Rows from block 3 of the encoder of a small image VAE, named by matrix and row number. Rows with one number belong to one neuron. Each number is 128 + 32 x the weight over its row's rms, rounded and kept within 0 to 255. All counts start at 0. Numbers have three digits each.
After each neuron's rows are labels from the 100 images, of 14976, where the neuron reaches its highest value: "strongest on" is what is common among them; "colour at peak" is the nearest of a few named colours to the mean colour under the peak. Only what is clearly more common there than usual is listed. The data: fractals drawn by 1,000 iterated function systems, in grey.
# fc1: MLP up (encoder.blocks.3.mlp.fc1.weight, 1152x192), inputs 0-191
# fc2: MLP down (encoder.blocks.3.mlp.fc2.weight, 192x1152, transposed), outputs 0-191

fc1.384:154121105063117121117085181204142139114108169174126165153147114166159167135048107156098147089146151197134095168180100114156088145113142137124137104102125152116107092186111107108082148150102106147188143094095106098182109143100126143100090136146054132161074140180114159100137140067084148161140116146170113140100127115116172087191152172122144171128081154126129090066136157083095074116109150100118143111136168154105143111119117092145079130107192115083065096125121182118125183103099112165120141122171156103093054221116126084126151099100100154127191112142159151147139147130135095128
fc2.384:123138183151123096130150118142156116115043143121130147108115181124146160127144085165082120142191131166164121195111146139180107093111191152096052091186108130137150126094109058158148075073097171146101128082093085156177102130143077159139167185141098110155108157091145109121130109116082141116139104129175131157124122132154111092182134125111099217164100108154107160114158125200133130151136137153055181102118183123111180068083127133126127124102121083073141104111108153135187065133134121156154098120084137095141114138191138117144101136102142147181115148127109108080101084079173139169
strongest on: two maps
colour at peak: grey

fc1.699:050113143094164184125159133108130126102094171114143131163155127124134146110179146167143101140170124096176169117083151101093160189142118157159135132076162113176226114123131118125079099112092111121083119124156156117126169086029104135160156111087207210124129158203150119155113145114042096143113106084124121056162135083148117123151144083072111094124138163117128097149165075131131174071097139134128090124126130120157179092100141094099105123139172175106106174127189116149081142173139140099188176117118172182127123124095168081132144110110113120120143099139116140118113132140118116121
fc2.699:089163166088079137159152126133140087127090148150109162202136078145106115153103181141155102103096118149135140157155160112068106149095117070146149139111188166167137174157103124169139088064156147121090088111129116132155103114114143120146079054185157132199161050155151116068179091099152139178128101103102152136157139140106110072092155153143108126158106061141134132102091158120125119114121117134123152062113138123108141124164136105092066152141148109158179070087148105114120156134145211116157131074145075114157119159102092117121077140175110147087168123174158113153134123225161096144
strongest on: dense
colour at peak: grey

fc1.100:181098097079159115072104166077141138172068138165083130122189114090083151112162137084130108108128136159131111153115162092156021117125142128178135108096150162113141095153100107099113160147117116150111178222141152118129131104145081074139102146080119203133152089122141127109107090170143137086149167142118118180146133113188146091075106104165123105092138124128113063153147147157181170133139184064128097187142100152102085105105143173132154131162079117086158151102106157118142125155130122097166165083082106145166148133062126119149103073164157158157076098174137084110159105150164110136
fc2.100:110110126117122099215155108183140173059143109151155133127137101148124104150119195157118140166132100113143127086169139149140107145105124104127160159076134107133179088081150100156137173106134141100134113099138175138197095102110120117102097153151082111136107107057100123107167214122072140179136136142119174121089101102139098165184123099099098130120094166144168133161065148157054107189098068177104181132131163160108134137155141148115134135116111099057138132153116071171143146131107147103116064215166104069112114105161153120125130110131135163068135205118126151097102096168071110116
strongest on: dark on light
colour at peak: grey

fc1.594:080149151109096113106109134105142106185123191158117139094115156141141136142181082092080174099077064135079115140164133124169058171122142148118180145136169165161110178135180087148144176122138122156099112093102089136094121092073090133164111085109119121151128127082124134086131137136082133111114150124133145118098100116121114089106112182086141170144071125026090122106084123133169126210182149152109019124152138137122110116142135115159104212146159135126147147080150140114121139137101177139165175157144119121088170204137141137169164122155093157109162106176067088136118093139160136113
fc2.594:151142088138099124156130171158174082127153080164122113128164137214114187129080146154147085105146129118054144109163165097092176133065182093143168110098125143093195131170170136117120133155130127106114145109104136096147170098095163189133091135156142116140174127138147164131161092138076121044095090175070111157153156098105141170121180114139146114121100092149150154143159117175117177115147070080160039158136135077123125148124110116184109120156142115078106145115124062066098122148122113173124109136119164143164132106107180150076184124108108117122079119090104137055170106116081134149
strongest on: dark on light
colour at peak: white

fc1.80:151146166129127182142153127141106060146153114066147175086170131130136139103109135115071115136139121105119171158102087114157151135123087098135140087119079125185127154095182156145129117065127131098160153138114151191108168123108073148147110124194081121153102129126135100159195158119182121133098104114151081094139112042118123119114199132104115075153139166138133187151185121159091160133112197083120150152102113096163133101104068172133143094120087137131151157128130138130048095108131170132123075182148167143125083093072096114074171098115139118096114167210136166109162159124072122068
fc2.80:088227165103132100159098127165135122125123136140105185114127074129172139073126139169137136073153075178093055092132114138108140116077146147137105121141152146122090074121168158179116060112143179178121101131178111128117135191089165105171170129170138131111165109136124085151160126092125127151153096105049202133143061122146198169110095175075134133141174072088113110140177162133136102133088125106133101139176112102123145123099135159120134132148082147128130101113150173102098099129110101137106136156130054153123169144149105127115093047124175155175091096168134152071134135185135146101
strongest on: dense
colour at peak: grey

fc1.15:170093130154142114103125104102152136155064152164137147112093181157104129134140181114103138085078114109156176126103075097144132103109142132136142159067088064125125114085182130120070144149170092141175192138155109076131143118137158158133135131144156147103086147112165121157149129096133090196143104122123111032124128151158138125124117137149137106139166137107152142066132177131123138167094178172098045113133089130104154083085166135114052111150148139193169136181039116157121155096115081102149130142142072146129207108105074157151154130123130171086082143198100137175086151116101106119
fc2.15:077151116126089132134167125157093173140167138116155152142163088125163095092199148185105182135212133112120129084155120146074109185119065126040075106137119072147137143192083129137167050102090135165098125117107154204128111096087160135169113114096064150154202076107093086090115114134186112102057118126192160150184142147153101122182166130115099087132069126147122120098112098131165128122115145152163149168149176137081121161159079085152154169111124110119140140127140142114164112169143115124122139095131164174116133119104145103120106082152115138135131105104141113120143072151095140166
strongest on: dense
colour at peak: grey

fc1.157:093043191186101097113144153134126122116184150151126102133095088140066080150130091104137084123117175062072129124096157149168104140179127112168123152142161139115114138134156144159125102127113111101092123121157130082088103171153129135107110115121139072149070118142069173117128159148183123116139176147119123145083141089121149160097105139121144126099157161088142121164125091169093079164117104149060160157188187180164062136147098168135142154123121207093080106106111113136142159094141182097109055171139180117170109098069139156138134104167144128180165198122090119066099133155159128112
fc2.157:165175078125160146166106077087159079103099169122119140094143137120113170150095104162110189147102124197164094144075052120102108170135192117122117079099121153181130108148090092082119121105128160133185145147062141115152181127130065125164122093122112131090149132165151110175127142124082121185134129140131153161084122172119125134126104116151062179127134091149050157136104108136167145098180154103133107140135076088124158101116106144125105150115186130138111130150180151128128113138119146199142194118091104138079167143106111162099102144143193138080092036157151131187143108105051129130
strongest on: dense
colour at peak: grey

fc1.665:185119193139206174114134143164096092136154095098160094127122116145123067165142143101164122151132127120140134104120109060198112153086086068132090097114106144123138161084110146137136120158172127104121156117132104108137130134164132106113098126156151112067159162107110129095082056069090122120108065144193168112103145206173145157156116093194184163099099165162174141174107106095173130161102110100120145171102183141128153141142144084149162171191141106118073162141131072140102113122094134111111114143153185146106117166103053099120127110108130132101119128080114157167056127151145181072
fc2.665:060155120071175120094077136103126135095114073152130110159129143139116063161111094183178099133126129099124131119117103111123134163136135105136151144169186113078146160129107158096134117150159112106126158047097109133124132153126135125159116124112128199158117105151171123155104145119095087152137095102153161060113095074118074108182102068169225082197083160121168121100080131086107129136157089090138092189094189153146123125177129085122142132129159067118166135152086092163097083096157193121163128147120144131100169133184101126147133113124173124067133154097119163162133129193176138169
strongest on: dense
colour at peak: grey

fc1.201:146105124136100111138142092093132128177143128155129204119131134176149163142112157138095114061100204112120154128094119084115200132132141192100130094148117106100047079148143135112093128074162105134138153060152155145083147095152130061066100157185097105137098064145154115103132148089158122132167155094105163154121138125150112100169147214129121147185124161111097208090144111159149099110165108103111192180119133101105117148056143120083072152156143156083145149117109124095091134187143128189127134161105115127148099152106165122151118128107120142077140093181096089180073150153092140130
fc2.201:112102188131154104149136093149115153145166148132133164091120108152176189144158149121100132124124217131109133137126073109115098131059118150125125113077173140097140150102112128084146076102086084141145174171171121098122178154146088159118124069090106130173131167124072123112130160093144113131149122166146157089093104078099206096073131148130107105140104133107157090144098075174155126152116140115144126083154114071166112116138166122046112081244179097137145152147129106135107157080185127134092098120081114163074115140158119109139118124191168064153138159122187097145142087139176109160
strongest on: sparse; two maps
colour at peak: black

fc1.35:078163119099132160113152100144177107149176112074141146177151230102180138140145041167112119137172101098101163138160115121121165103093161144093129115078158066080152094132120104103181147161131129126084095138092140145124126133140130085113196130225096107133146105118195134179162098089133131135114109171102089085119128090116164088168115129101090127138145167171108100141144121139150139182158068091136156113095074118183106133216117094146143088097152148119157062102107106078153158162085104084159097160121121087140126137178125111186145140099143149171143147135148105131130102133119072143
fc2.35:098088101087116122127092091123103151083170119209127107084164124096091080113089212054141119127137121117131110132089112122124136201173097115118169108169074156170129164134126157130115160095112105097089172107178130125108080127110176138131078154121130112119112160120064122107147062095154094124115174175165187172107081161161208161109163182126114096153096078108133124109136177138102167091106129192116122138170129104095136128081158115136127169138083180168095172105117088116082083101125166170131185139135165146158112157109163154108099105156149160127175084144116107164096185143143139102
strongest on: dense
colour at peak: grey

fc1.635:196176137106130075148163118133136133080093118127139069120121122093125148152118108116155124111156149104108151091127233126120130176140128063180143172113179080092110115171195143141140165168084126150045118111162128122116153097078156108122076159164154101175128179200146138113176123134118098146081151051079147119152138127100047107177175067093123115136084162117102063159123152161106110093140123117138094083111124190154116159145104127101137130177124134086180116090167155097115142116108133115125156107116164128074095193111105112112098126123121147097140152106098105141189182168128147107
fc2.635:116132156135140060134198146164125140080111088197159142128133131149094150176092134155128095115075143127131163073205146121138121149115136078183179172161153150113149106128172122157118077169126174117122092118124141161137162168067176143098079076123124108145069123166059129061143160144171058163150195108120142128105139067121112142134111162150140087136130092138114149121055164144119115134111120041098119131088103144095134091097103112096163119097143136126134146115137147097157184162143184125132083114156160085123059166206068117140177107114128140081137169163144144131106116128118126085
strongest on: dense
colour at peak: grey

fc1.418:102157101137121104174123086113081126132093142103173106088144127074129107140126137096130124185146139061116140157134133110141120108123122124042116126113130114190121136148159232045162145111204122146117160132093201141145151133129094155193127133132157065167083130109161159081130097065112117160135081120101134094127113122096133190173156104211135110106105160102190117144155126121113121116123127186139130102117122065122064095102099128144134138098128229175128108169109173141145137126168124166187136089141111116134132075126145183113116075132078095112129151119130089149147065159116113159
fc2.418:070135143163104082141086108169143171119081164141171108112138197133129093075173103200146131129121118070148104162154107157165109106137155123121117120137133104173095129105109120151177148097154125135112132086126198094127153143175099121122120149106201077136107093112167182147114042094115144145083134129096128153088100132089178145133140142182157100119066163173117121156109143131120069103151151100084172062114147155079170095063081131162151055112158177091145126107178137096131179150127168101154101155132130091132096112144199148135159114081121161147142124155163123116103038160120105109
strongest on: dense
colour at peak: grey

fc1.301:132132136121123122109139099132127122149111142145147163133076138131144108114107158152118128218162044123136139074111139126108115118201137093139109143154099098099111108099171150101169134076131123113146088125151167144168145092136134141114093123102180136129065136094165151136089128094037091114167148167108153184088099156139107179115156157171163093193094188138162095099135093148151162137211123130127139106133178120136094109131192117106136076129120139118121091158032154127148157098115162103166125148126098094160161075200135079176077088177099120116133098163097143179135049105117145179
fc2.301:205190125140128126108116115121077116096180150136128119149149136126197172190117171178096063113083151176057144113147153081120100136132100085175145071121141131182126171149168113104103145176071139119127036157106068172108117139059154071107175152140122166083169129165123150120080141121116139128152162077086177083139142161170096087134140103112143137105156124185072098113141104117100180152071126130137068101116158119092193133137131144075124144140095109111167113105113162091121137058131131098100134128097159166135127142121121159171108149121147126138155102137103132120096178096169179142
strongest on: dense
colour at peak: grey

fc1.199:132117132152072133174200108168145147115120142108121086119150075232135153119115152124102191080083173104141158063130175137092124132167155173093080085151136112154124109136175152127166181135130095083103138105129164143098121122138065084063101132159076066144136121142162142174112199168130136115128133123144118136120071118140126170129149141112153125200149131184086152096082108159135122101151125062063138158099113136074126095099165151082112164119156126166154189107108167117112107122064121141118164155120135144100105093091119159156077092131150158149057197103092100132139118143090126109
fc2.199:143129181182185089158183111119111150145148154107161094111144109120173132163115102126070142109135137126105168155099078101065108102066131166072107102103162112115163105082177184088114129089102100090111200134171124148138144122117096161116087076086098150171111136110079089096127112066072134144155175134161155136108132104073145111083179111194138120119116100161170100124111094115196182109122161138152118111124120147171102126155194156121113140149162181151120138209094140134135140003151110164125153142143137162110126135167133167146121149156080140138078125121162095124118109123104076165
strongest on: sparse; two maps; dark on light
colour at peak: white

fc1.51:140118124096140064161162118085097109158169129150109105163156121192148082114157097148231126056084106095082127111097142115093155145156149105149148112092150173185068091112143169147131082117136128113156162083124150184182176107080112139085100139113203132123165099147114080098158138155110111085130166166135124136100119111147106151162153131104107183205028066142123110086149119145113106127144167118127173089150170098109127127120175157140136150163170159036080080122128097133122108150132143151192076130196146142147093104127144141121107131099097129139106164150096118111110087132129141119
fc2.51:174099162098122157101160111181133108104132128084145117099101094095156107138115154097133124182171129079145151140082122087090099124128151148133056102105184192095141153138194090152096068141094151183176112167141139130127141103112132138142088198137095143118120090081073135090109142158110141141150186142129152126122119058135162100161157089112114155127147077102158094173139142118107133137096099126085141126118112146087183067118100195133115103178122093113165099164147091129119075068123150196165074109104028141127155110171141071169164157129124198134136132131137117189150117146175126083
strongest on: sparse; two maps
colour at peak: black

fc1.143:066090139182164153108100193150152111129096124168106127087112117136182121163109112126162178131153080087080153150124118055129131201155101126088152115114124087125130152156148160159128193154167111145143153088090089129080123115101183124152106073191105096158159091121169104100147157168139128141132156148111052132120070191131106151146146098142077127074111187143121123159151155085108177075104070140159041162105097118116148178126110108080081140155145185159143101142128105108167105202136135149117122085127141120162107073133099102157097054106098139132162081106155144094131144143143126150
fc2.143:100096159101089160120119167155121157113079099192084094147134130142227120108105153136157119113080154157125126117111093080102155107130178106146098135127126101101138039145113145094131080115098192101164179138104130149160163155121153136110121113202119088124098119085143101148138182101159087143169157180130080126107108178125131133158151156154112108112130137111163200031119068161140105177104115122138104104173122139101102136182106074179118156128164111139143109136120178100181137194122117136109136061090111117122072154151110120170070128089180127131140088158190158051128107152133130134
strongest on: dense
colour at peak: grey

fc1.617:169104094163147086190131082079123122113114079116061150117153140156144130175088105100142143150091118099111095114143090142194107118128129199141114122193126148139149104145141106110146126150129117116122139160130110194122131085133095171158111084159148071148174101171086107152082114131160113107131107132158124100115125108054170141152222116089147098142087084124143156115144140130181154043113100110097125160119183149060104120174142122076162105116102146138154208137122126135130168101120095107160164076217107144159136083094143146115083152127167105022119129122101097165175121145119156124
fc2.617:194135189155150126156148123135128119137131164152181075217157089176127157115151115133132145120118112124169169113105121096106084133136064090073088126099134142130157147130176135069115106093116093081014106145116181068062093192155125092099083144067092150095113174120071112175135133112123113136149172145138166115147155138168161127132109136079184173126144147096158135120103160166157160098108139090109161060119112044137142133101139140129109143149114108159207160149184121106134166111117123175146075140073096145107123128155122100135121138138092122181126152134121179082118117091108114151
strongest on: sparse
colour at peak: black

fc1.165:179113135103070072063105115111183098095154120122188117130111084137156141134189146143222143055059125096164096174065069121107072140123149138148099124148127085130134114123130083129098154107157171103124188123126134124125104087099180125095071169129153143107114146104189141173150130108177088132152145134104124157107099118151138096125139084139154102155162140155105113162179142113092137118119106088145114135128148077093140131156132165188111139128127159046108114114123130110172085110143116204173127076145099127140124126087123128111119119070192129092190172190129134115153088143077204142
fc2.165:125137153149165169127147092107096109169111113115104114056080129080117121138089141138092101172223168185144141116187147167174116119195105147125097095160175108073082121137105154103101127150085153149157130160077156100126150128129104120122120128122098102117183119160165170107143124159062138137137112104139119115167109109129144145160116150050161073118194128131115078111100148115080145139179144098132093177140048139125113137082053076044190139143172123141143171137147128110132106139108188113122111133111152087123133174135132125113098107165147103179099119100079122149151238157119115124
strongest on: dark on light; dense
colour at peak: grey

fc1.567:078118139130055143149114132100091138102125105103131110068172124161163112097139119113136157151106140152136083113115176130153156095150135169119065120110150163121155148176162172156144189093074112063155131166122148119180084145135127091175082128131073107102100108149126153156124182166107091062130125159124089135114053124125173167141143157156149113144121120171121132085133171153203134072149147067066127120111134099053094052194169131090125126106114139155178129104114137143110126107130096140118122197166147178114144040141111115109106123129163140162067182141146141154102126120097113208
fc2.567:172120176154191124160215165098086128159095175094178074166139108121167125142110088102122127086117148104105164134083117165104114127097110158112077157115159143108139053133147171119141118090062100072127149104084114157162122109116132133112101099118107154161096138114119075145148162031048104109127202137161132121082171103115121093155085092115175198125146125126105127106101092135135170170099104139126102127190070127091134120145168116139108129170173127112097155213138129129090165081154133169186120090147187172122124122149121050153140142126098109135101129141140108156115103158127147171
strongest on: dark on light; two maps; sparse
colour at peak: white

fc1.235:121168128144177150142166175141133145137124185104096058193119174120198128098161096165147120129125071119159122105160140096137149156118128142145157084177132101176124138158053132136125159089141128150128107113120128121095160125161138118092122176158136095102118122135142112063146125179164106183144101143085134127141164160164119110142131188141095106154130115166060060128091191143102117122112145099127111136102107098142130076131150144123147093109132120046129179131078088099065095088080143110085091173145110061167124178075136171073118139090143124065169085175153167085126142208102105174
fc2.235:118144184148149091085177093152079100112145146110144111097119151113120110133125168093132164095156173157132137164147176109078095157155151089092158106160126100161149107154191146145178112158095094142136133111144128133126138117128114137126124137088113096108178131137132139171127088124062035082113181156157064142111068094064125154116154177099126113104111159139189124126088105174128159136172144162096155108130192146129133094174114187113125109101116113119133034138078132145138158126141141168146189152083125200131123074124130117103127000152078148138108160103110080185083134117119145147
strongest on: dense
colour at peak: grey

fc1.231:097111103175107138146104173132094121187137134127159114111139115135143125122101116149135102098138079135128148125167194125150120104158115122153098087161110079163178082096199130190078110108109140110162120165161189148130142138067185131145108111185131132133079118085103074142119144118149089169105099041179161180142096123176108145019168091129151147137132184142139103154164119109125055149120124088128143099116086105122127103028146080113128189177146148140075140174117150100094130154135138095149090148065110161120171168101158133083138157123137125083140136094124161118164158080109129169
fc2.231:135107161073169124099109111175108143024160123146154128145119130124107204126165144156146167150082160122096095091083107111148186120122133060153116163171087094116065137180090106152205125124175036184161140101129132109118053126169136096170155145069176110098153128111118159084105072136127114112159155164067146121158064144110129115169129173099114088118165103127120105106126130191187131178121127110096108119147138125169155124149176126173156117098090087088148181087104109131195153136123117177140106111163096158147107109129113140169094115084149105140114101120117143104112126144160172138
strongest on: dark on light; dense
colour at peak: grey

fc1.2:146118099156115140136128180151102165182062123117077127131162129116207126145092125164101099123130098190091104114156140117191133153162094090104163103144128147119107055145146155220143118137152114099126162131132184122154116121126142063115128134110152131041109137094123146113116108156083173119182133144130156114173086127129120202043087219110112111138136138145145108098150067158166150089141133161130162138125112131103099163101115145167132155141147159160086138153098152110140140146222086103105129150105050133061132149114135168129133083081093048143113110135124096095100132108137178092
fc2.2:104127150108141146121118085125139121109114113136147101143049145165123191064097121126149200144141122172100129108138143163165118104153119074148179117165148116154067114173096150129193114091124117115098055105094176143173167119186095144103103138123107131150111079120129098167122092093157144160157139132135133113144136107168198143159135097133111079166197118139195120117113150161116121164125099070122107132128111056098139086095143118111169139111085102145124164133162137138186119177098144073123034140202122103168138150160103177113094075075107091158181088151138106165143184092104089170
strongest on: dark on light
colour at peak: grey

fc1.496:149095095084091100084161142111109097131122086136148150095113133107085149099137144154068093160209064110093131091194101056137142140125164086070140121128100092153127145081092143132125131127155089147180165115128149110160091125082162180143173162116149110130121136083182118076147156091147100151114171106127086159122114089072139165101115208111096104175124116085137107165154093170135170106159158147105207128166093137176161115117114191160106127130123166089145126192157168122136144126036153154163090142072116145114109163123140167165125097131146144086065147115144181110104100145148167139
fc2.496:106062140148093123152118138143154113166107176148125121140151161152139087116130049062066087163148131118141115117123121142135111164124117093095142157102138141152154121156137075177110079073130097079143136136136137097154148093107085116108103121101174108225048133079156094128119129121181138106152103148155100132099084123115118145110167169190078079156155087124124137123160120166150190137147160143044166131121118095104150132110125168155149132103108124165075130158119152179143077159140115091103153149220167100065140110089148114118097176123130121173142123125153087233089168167098145128
strongest on: dense
colour at peak: grey